config = dict(
    model='sound classifier',
    head_dim=32,
    inner_norm=True,
    drop_path=0.15,
    init='xavier_uniform',
    beta2=0.99,
    beta1=0.95,
    shampoo_beta=0.95,
    adamw_lr_other_params=0.0024,
    batch_size=128,
    warmup_steps=4000,
    weight_decay=0.02,
    adamw_weight_decay_other_params=0.05,
)
Rows from block 3 of a small sound classifier, named by matrix and row number. Rows with one number belong to one neuron. Each number is 128 + 32 x the weight over its row's rms, rounded and kept within 0 to 255. All counts start at 0. Numbers have three digits each.
Before each neuron's rows are labels from the 100 clips, of 14976, where the neuron reaches its largest size: "loudest" is the band of the loudest frequency at the time of the peak; "top examples" is what is common among them. Only what is clearly more common there than usual is listed. The data: notes from a synthesiser with random patches. In brackets: how many of the 100.
# gate: MLP gate (model.blocks.3.mlp.gate.weight, 672x256), inputs 128-255
# fc1: MLP up (model.blocks.3.mlp.fc1.weight, 672x256), inputs 128-255
# fc2: MLP down (model.blocks.3.mlp.fc2.weight, 256x672, transposed), outputs 128-255

loudest: 500 to 1000 Hz (52); 250 to 500 Hz (32)
top examples: bass register (65); inharmonic FM (53)
gate.218:131116080114167172091091125114136113133147144160101163130160037136169137126144137202193153099057113147107136094113134133162158104183159147080127141089075137194115155118082110167125136131131138152148101140104161141159128127199147147094151177087135121182111181185157103122127147111141186101112146127167089096135129110042129136147098149122100143192115131100163070075124183123149088095150
fc1.218:108114167109091097172132152118138153165128060121127090106119194103094184086116125084111112110155164098139110131175140147095104133120113122171132068186182157089132137112137132085187097121125095108112129143143133107089124108080119140160119088201109142141197167138126141076116110127105118131157119150148163144092107109133131115104188133093175122098091098145093178198166124108096202152163
fc2.218:093134143111173168131125152148189124100138084128104140117174139088128104159133074107112085156077125159119158142128122114131140076180168073123099124111097153162147093106191125119161169115143128153173105113119201143193102112158149145076123070123108119104097159087095110124142128200108160168137106113107121166108092130105148121077134185117150148067126127079145110123126151103148231068118

loudest: 2000 to 4000 Hz (71)
top examples: hard sync (74); drive (52)
gate.633:107118110123154115159164110129174095124155080195077135112110131150128154129121115124188106127110178105200205160114124086127164125134092108127118097144142106063131090116101095142162109033135153131090123159160094124207164119117156095139061123178147132120167145113077104152140088138127092127172082104208191136115137178179088111119117132098138145071124151149128048118102120121091164137097
fc1.633:197121124105139129196129118149111121137131149077120132183102145127144072083160128129051187154076129111171128188136119091138124094142134056132100159151130212198178114122108121053082127107148096099145131129180134129164089115115146135120099137086109128132168104143095091107113191118127180108127194135051094120119117132069138166135111147091108118167154097166090147080149114129154123083134
fc2.633:097088108072140169084089136136142181172135123157119141149118213166143101120119113140094085156096116072091094130104142148100141176015121138141133125124113156126146134106121176092143150124166157170124099129115140092124092074149159159154150119161116110160083192061130143118163177162140090153066142067186161162064167138172121130188104112161126114125143135050095123154151153104079178092099

loudest: 2000 to 4000 Hz (31); 1000 to 2000 Hz (26)
top examples: high-pass (78); hard sync (43)
gate.166:131202119116160078115141175148206110099103115093100124130107103118140097109155092095197082054122137137118159111127142139082129191148154142095125203102082103165191145128153100128103101159073130131195169150083125117110173156100086117104073173121081132151097149124105124127154124136130125140086141112151107115109082174104143134130164121168072096111111143113091147108156102123108124089163
fc1.166:156168084111049161169154175172103180185125161104153101112077106124161091121192072149112057144138115110114126118130152105125099106147103103119103137124086191138122172142099076081168130075132089125121165107125136172207118135099101168114179134061110159094171149153166055156098148080134070160081099096145114135143189129107105100148064131186117181112141201102085150078143155129160150082199
fc2.166:073081094118088164112136116076157093162116094101117146082130090095130101151134130085108140123152178126185174130122147142178112131124125120147117109118121114137092133132073140139156194142125135144127093128165179075120117082084111134137196157112123091144125150096166156150068158101130169132115077075129033081067149112146093106159118129081158131083179163136091155145108147135177120070050

loudest: 4000 to 8000 Hz (95)
top examples: noise (100); pluck (77); high-pass (43)
gate.114:167132102104159095127083127040124183152070236140100147141127097197124103117125182182123123099073120140095142202128137072117068090139146149185086117130133149079118115173128145146114128121067132163132119166057142119090163179143110129133155063131131120076188148137150146086087109118120161149158119108155142119162157119043136097105076095056095119075068106214142115139150127108134154095172
fc1.114:059083158080138174088143114183135075121145095111151121092138147087129104152141091143128066159167103130174074126073134162107200148095099128155174145105140114168103125146118142113162133150157149095131088069157128115142147085140149114119153152099117114137068067121129134156142124143134097107106104109102110165114102121175101154152187208166102127177186100053107175116086082171152100121127
fc2.114:119143104139060135180124172105095174122184143144094169133087159137118179079049147083152061121107166128140164098122115178121091097152157131156149071111136118172164092158137103110094141157142189116136157108126075132158080036102178072147148137135174140088134118197124167140156147181115107132137138142114105097117096149073142137137187128134117085137115119113073114182179086133146134173153

loudest: 1000 to 2000 Hz (42)
top examples: notch (48); inharmonic FM (39)
gate.621:145175147090103119126101108112114114168088139126195123118155102114116205127133151076160151135137126124097110157159128075096117172118097102183106099105192133227138123105108091086119098118129198131099158146164147105128147098110095113145135020174058129126130073134075146104103150153104179116043168119143138066122135052166139084115141169157176063112146117138141150130155120165132146139131
fc1.621:103179160124166076118170046095180121130118177163101079071100150153107125091106180071182088183119178098097138123122121146083113138110125038181102078087157086117117112092119086126114142133133196040167094117185123125132150099140139113114103082079165199143118137159080143098111116117109093154123145100105108098137120117223084165171117104146128157108130118159166136137171137151098056146182
fc2.621:108108136123114059132146095145052183163077187115143146156141148137101122081148095173108168135118122141106165128110116099105118151079120122136182058078134121114100170108096070104115105113120080098114189094127159066161161116091152116087082113151111115167153118172163153150124180113105073146126132095121127114212138097171101069173107130124121096147210185119173107152143093122099111151122

loudest: 1000 to 2000 Hz (68)
top examples: glide (49); ring modulation (44)
gate.342:162106116078097127131158148144122131125119094076117114121137132154224109158033192151113134097137105167149136156079154142113122142038161058093145125143199154149151151142098078137103152103088145111096151090135120138125141098116126149107068107120147192142104148094107108084148174104143137158139102098078141110144090092136153112160102121094163082138055094155133053136132122112156087132107
fc1.342:182140071111101114158143111068123139145146092136176062137093117125158138133121095111171080058172171119044118087083080171139147109040159094076192118139160097075130129188140057147142149111115133113083110096120124186138165128102095165105182127120171128080127142108157199128136161161072118156107115148102152119149096117151113144113067078088153135121083094130128121173152159129100079096182
fc2.342:122120136110186098124193138180113069121153092153134130094103062161110107125107099109085105180152090146145130139091098077117098127105115128146122135103158124114072141109168165090156141140094138121158183106144143095163138144160187068106145150117193154047179151119143201106111044100185115148173149131153098115102146154099150165074143095060194106152055133137130161128067187127093039158104

loudest: 500 to 1000 Hz (61)
top examples: harmonic FM (47); inharmonic FM (43)
gate.52:129116124113134113174153148123192133129085119108138162109169156076063146089081187103132183157147094090150137134087119129148096194124158133122148161072142095169075167096064149133114113163165102123097128093152157105114090055206114090194101098145129150133146134081077064108125050151105132143135158158102105063055095188128084138162143111129148154056081153159165124148133121141111117173166
fc1.52:115139151125094131154183107126134067151119107113121160141162089171116098054084165045088101070117125124115150121085124109101089130107151057150135129137139118117119145091113115121069135145102099176169146126162135105073094138192085135161086136125136110095140100120094165098125074124129109158186143082106058129122089053142138136149133106182169232121082151172154159176147144078168119121168
fc2.52:163120169137141144129103142187151133040166126102118131147128149172185133114076078075131073117132156160137157164135083152114108100072193130153139105083175131136154073124126094134077137050127132064130175104130145114129133122114119134120070111150139099108149093116132107166139074142180164123172160115132095135136111159139189088132118070116170085127143096107050066162138063144126097155065

loudest: 2000 to 4000 Hz (31)
top examples: glide (53); gate (53)
gate.14:112220177115128138105133168127128117093151131137131202160130124110114057115142147105170146110178106074174210131139197127157166167194104131152143116116158099132085157091118131136119108130125170121196146138185118102117073138146119139165143155101100124181145168132183132106107143115100134163146104149120070144140097181130092176153157113190164207114118173106103193052133147128176033168189
fc1.14:163147163126125186115143163132146118125133169130142198136135089115151093108176146132155138115177130120138173125110152128142121164204105103133157137153211099144150150104154111126139149123105177174201171090194096104161138165150134084114114151116169139145116131143163128142112123155118094145134083115128091163158069118146096145115128105092181117142164206107162148035161155168140120192162
fc2.14:081095127116096107153130164078126143089112119109149182206157109122110112087114118129122138175128174062085057083090179174143145140104094092139135177124145143130109079118114119133120176104144090096124123157144129101136150131108137186167150123113141084115114094144135124112063103087135123171100076122146119120134138122127123077144157071164116182130083152164142052043151118213086111121184

loudest: 2000 to 4000 Hz (35); 1000 to 2000 Hz (25)
top examples: drive (58); hard sync (45)
gate.469:086136127145118076083112128087122115117124132135070086138157075133105145104140157115128085080075088168112154123126111128110130110161114187126152142145134108151102123139047101125131083113110091139120126100135169148125099086102081130156122097126156133121122176166119183120087117137136088135119172144153103109105128024085122136144157082105088099096126128151078051152139068083167075148100
fc1.469:116132021166106088123124101108127152131112179114163141149118131076093121164131132182075084120125063134141195124099132107106139136148121113198137070093094132136174129068153122140076127105100155093101158104117122161097133164104143093046154086132094129174141178144124154128182148106101100138164112124116131112075113159161109109155072097121126099099194172154114093126167180141114108105157
fc2.469:149099080148128135072135135135159139118114120147162116191082132128090076150122119104182155114106110118158221059129113119138167124079118161108166119121136200114181141125139150105122140091147113116116098160203079155127122081130103130116123130099107151065129181152143121081071144124088194132145097118136079151132091130141099129157145111153157157148121111135120136093164062144131136084109

loudest: 4000 to 8000 Hz (59)
top examples: high-pass (56)
gate.229:204127140085155145129057162115169155035121107144151131142090087147126098104094111118222098116127127174124157130113193102101180083135131143110111140128186126120128172143176102136108156071123121066171136072131101104177171153151099113090106121141128140150149090152163153163135099145137095158156108201135153152152085148082121094114130163154083122211097086160135148145113171102117096137103
fc1.229:069155115101137084120155146166156114092097098172097134162099091125131061161095177126158080119100165152133149136096145147139212102096153115195115149068108108129159158130133176119079141108142103106110202147123171070161164105157071116117124167128124147176095077152175090134108164150186095175144093128108147207154169120154103067111131146178109153107191125146127189136102107060117053136167
fc2.229:146129140092080109138176128181101078142073073088128156134194079102124116121123124084123160121123133082123161130141141137131121093133112117123164170128115142140100103144171085173123110150103157175116199160121176120158148166116184195122131164132066139191091147176073090088167184106141168174161116160124143159158128176138188158105123085105111127051109105119160132052159118165010124132070

loudest: 500 to 1000 Hz (36)
top examples: drive (62); ring modulation (54)
gate.18:150137139124137082097111089121150116122093128073117142144122114153100098158128118050073102200109125114116151053090182091132122103140167122122174119147148163126116112084131111181120147136097141170079098099182127184095126101138164198119128108084167145080101116145105119107114114090136138125093134158142118105154193110069153136158084133157161130122180185119129168063203120084165122206140
fc1.18:142149084132155127069120114128141123086109101077175173118111095094084129166147170147100069100130199072154150161072104108108137153079127130090142110101116174118137185121134135127099150120174111117125115114167119073098115173097119136083126130089112112126105104107126156148160159095091079096116167135139129114199142151152180123122167094074089156125098106089157167170108099164171151168146
fc2.18:105128162073068108121150077144121111100083110138111117107095167127121087147089167103135111126222119114101142165060130087158139108120116204096159121132140082135157184117099095186095105121103145153130091135123088063173164144045145151134114176133135104123100102140153157136165145095133095133072168108194113126112102123120145071122108105081111144077146091098138113129173141148161142140124

loudest: 2000 to 4000 Hz (36); 1000 to 2000 Hz (25)
top examples: inharmonic FM (36)
gate.530:141103218162157107171101160167080127134095129116135143165128133155092148111117110123138136189142111121117088157139128112143136075087098086105123171126184060165082036080128055091094164134111149132138152161155119176125101092141169093111100140175141163117124140177139159088113136191133161099181071172077122138068130160143159138139168159149166089113126131111087143171134099166158141182153
fc1.530:083116178131101142180174120102085128113115128138065067135134141144136118093129119128073085203163099099098076110114163131167190187174156093073135123054164147187073064112074062157080069135187117104074146127096098163111167147159105103082123098147095123158120132143111138049140167153112168101129156097125125097079098110138135122103138156100119084149100105105170141102093110140083168123146
fc2.530:106106109099163142152092132124095088139148168152128104148096098144137142070132109176136135159112137120146106118055107079140179090149164099152164124119107121159124099148124146098107092134148126120152085101108097062074118133161140142131092153128058195145141125168143125145111137088130147085161068156118163127132163100129123082153143134151108103111143172205112155150115155117063064077175

loudest: 250 to 500 Hz (51)
top examples: bass register (48); ring modulation (29)
gate.608:148133133094155143086117079156120174162137173097125145098151103186183117158155098176103102091133096142181144089105147121133115107107126137174130206158120092152104164136117099175092182119100133147151075166130110104148190153139163094134160116175145123106134112197139097141141078083123082154126072100150135069142154115136108099109148159093065110082114158090152159202096129075171182165174
fc1.608:097126029039175138133091117152161107156080120117121087078188103121101167093170105131195138134149114129106149152146095148140145077168050106074086098083182122141115092131127139169191156123106109121167169113140077132120133064145053152109110136117140105184120145104118194173143122110159126131135157173099137151146117115141170151117094137118060125140124096113082151163143145148109100127174
fc2.608:094136097141153103105133169094076151156088106142100145144119095075148067138183116163073169134088122123144119137088168133148103103160122100110165062081136088116186080163084199129119095114136146132120118109066133144124149135112136153143155147104129188167172174226159156130109126115093120161141189137092133204129128127134111117137129122147098056112195101123124106104082164120131124126151

loudest: 250 to 500 Hz (45)
top examples: bass register (86); narrow pulse (61)
gate.187:140106146216089123180117160068120170137123130134155126106171189113078121186166190143157105109088144125130119137127142102100136163109087151134144079148126106129091161154112126112147175120140158105130140194127123150106127160096125148107120114096124126145144138138190097176152085078127114183100119113116127118107100179160139089127171110136156114124163143121138120080115172151128192140174
fc1.187:142104105132138130139117149062078125115156185154157158087130210126076156139147095030149135167150136134111092100169153127121116139174066116156156175152117155111083153161039087093120159115062149131139124100156107132103170196168084111131109126126154119189186131142138098194183169148117175139146107131154082136099135134162153113114195141113067164123120122166122111118126120088163131087093
fc2.187:172149160074119131163138201140033134206184142135149135205133118159122137146137093173140132120104123118133143101114151149115134156120100215150121141125204078114110116197140132107120125162098081078112098116138155121169144177108112103125130136114099135151107107124082145167127169128137126157147180116184128078122139059082152104109139138139101120107104117131134138131151174068180147140117